{"arch": "unet", "model": "spectrogram enhancement model", "dataset": "short made-up English sentences, spoken by a formant synthesiser in many voices", "train_examples": 26041, "n_mels": 64, "hop_length": 160, "input": "log_mel", "win_length": 400, "task": "enhancement", "loss": "mse", "norm": "batchnorm", "hidden_act": "silu", "pixel_unshuffle": 2, "widths": [64, 64, 128], "blocks_per_level": 3, "block": "sep", "attention": false, "upsampling": "pixel_shuffle", "init": "torch_default", "residual_init": "none", "optimizer": "adamw", "learning_rate": 0.0019, "beta1": 0.9, "beta2": 0.999, "eps": 1e-08, "max_grad_norm": 3.0, "max_steps": 23300, "batch_size": 64, "epochs": 57.3, "lr_schedule": "cosine", "final_lr_fraction": 0.01, "warmup_steps": 1160, "weight_decay": 0.1}
Rows from block 3 of a small spectrogram enhancement model, named by matrix and row number. Rows with one number belong to one channel. Each number is 128 + 32 x the weight over its row's rms, rounded and kept within 0 to 255. All counts start at 0. Numbers have three digits each. After the name is the row's rms in percent of the matrix's.
After each channel's rows are labels from the 100 clips, of 14976, where the channel reaches its highest value: "strongest on" is what is common among them; "lies over" is the class under the peak. Only what is clearly more common there than usual is listed. The data: short made-up English sentences, spoken by a formant synthesiser in many voices.
# convs1: first pointwise conv (model.enc.1.0.convs.1.weight, 64x64x1x1), inputs 0-63
# convs3: second pointwise conv (model.enc.1.0.convs.3.weight, 64x64x1x1, transposed), outputs 0-63

convs1.24 093:098134114137086045093108175164101083133155117142132171108107140160161150129107135129156101059096091128148097183114174119143157104115178105127126130164097184115065132142136134080168159052138137
convs3.24 109:154144125077214144122154171077107222110163149098130128122130150126091118110133086119117168082097163128084151106155118091102144049116155108083166136114113153149175100162163151097147151153121121
strongest on: clipping
lies over: /t/

convs1.13 105:108144080196166080146099145138171134158126127095196108106109149140126156177185062112143112140172109161165173127121189075116170163143116124064131108142128104208115144109122147103114132126116131
convs3.13 087:103113095158149129069162106123139148132137160106196128065035138058120153090146114162142146117090091088109124098141132149074091145123195091132078124145119146072175147131114103093144111127136120
strongest on: mains hum; thin (high-pass)
lies over: silence

convs1.6 097:152145146103150109173139207180179042104181098140124084171162118099136132104112114157137159080153129118137125121045197095117141173138135162132111122125096090109159109099133128154112143111169108
convs3.6 085:180109121164113085109171207109105120170127138122092156113149143104086117089122090170124098124133136190085123080134077150089092088145143116147108176160079127181144094195107093122163160118149157
strongest on: voice: child-like voice
lies over: /i/

convs1.58 099:110130146081194172063080162137203106147142091120115105127166125094137158187110138107082144126112138137143088130109163077101137194224136118137122138145108131185159110136127095166118116130126120
convs3.58 103:111120158197170054179149151137080139158140173145124111124153142140116132051083174106146109152157119139072071096129097138135073121135147122125095092124105162107130066129132065132183153111119143
strongest on: clipping
lies over: /ɪ/

convs1.27 097:072114096161131146118080137100109119126109133142113140149106126112101160131050152174183162111172171160164113162107123140141093110159178097074142196141180177157128192152086156137073123105131126
convs3.27 091:141155109152157126175178098145138152122137139129087131074114143157120075149199105133077116107145126157137132114105100115138180144201035108124124137164159145098122116180139181169150159102161187
strongest on: thin (high-pass); sentence kind: request
lies over: /s/

convs1.35 102:111193131164169063125094158130185138153106148116148169080094182115180148163103096111133085151100097162161143164123114150119125125210104142114173116116141178112103153137141135114176068091097116
convs3.35 098:150091089122124105160140100132101149133144126134118164102069149146097122100133106104131130147061142179164124131101146108104075198126128117122134160202100058124147150165194083123172052155134151
strongest on: clipping
lies over: /t/

convs1.62 097:102108105106096135072112094121114156092150169117179166101122142105090141130122079110133162134176104094147054109143077085132127207132121083132119086103192133049184145122124143134137155095110144
convs3.62 081:158129110152142110124193147075123157092161194107137156133137107104130173148132144154132091119115146135142112103144127167119077155116188115098062195160055113118149176124151073091168108115156185
strongest on: mains hum
lies over: silence

convs1.36 097:131118126116124137133114177140139035125108068115157000115122139090119108132107146130137127116146139081160143091023145140094147121164115100106130129123128132141161140101135078134094133154109099
convs3.36 112:158100135133122086127139184127087125145185069111085110095122142137085116080125135182114168094127130119129158078170092121151081104124138124158073167184089125108183117185156064088140131125085151
strongest on: voice: child-like voice
lies over: /i/

convs1.14 088:118121109109101130151127077122122138125121143168109150113124140130141153115101226118140118054121105077136135080132137143132135148152165139128138178144093148147121247119161121192147082057140119
convs3.14 097:114141134135127100119211113188147139105097124174097149093059169093122070094139169152125104126141071173122160144114124115131108172175127148119061105141160189126141092140134155172166127112140186
strongest on: clipping
lies over: /s/

convs1.23 110:121144116164140075146156088129123147114072147136104151158080093167204145130191175116185104104157115098152142129127120149154106110133176182107152150159148135230105132148130174143127077098128126
convs3.23 111:145133186104188124160103154166117181106181124125116129184156151131132196178141110114139118199131097146142142189093072171130104089164119135100188120123167087079140148146166133113163113121101133
strongest on: /s/; voice: child-like voice; clipping
lies over: /s/

convs1.44 080:124160141134134110125093168131139092113126165098117129179166097038110175108112148140157177150112191171141106169153110125052134133115154141120106127157121116142143119158128183165015123128140131
convs3.44 091:170124100147098102170178156115125104183102074138186106097107117193091130121146126120114066116098150117151119091069151130164135139119071101111152156141152153121107103118145077096204092166182152
strongest on: thin (high-pass)
lies over: silence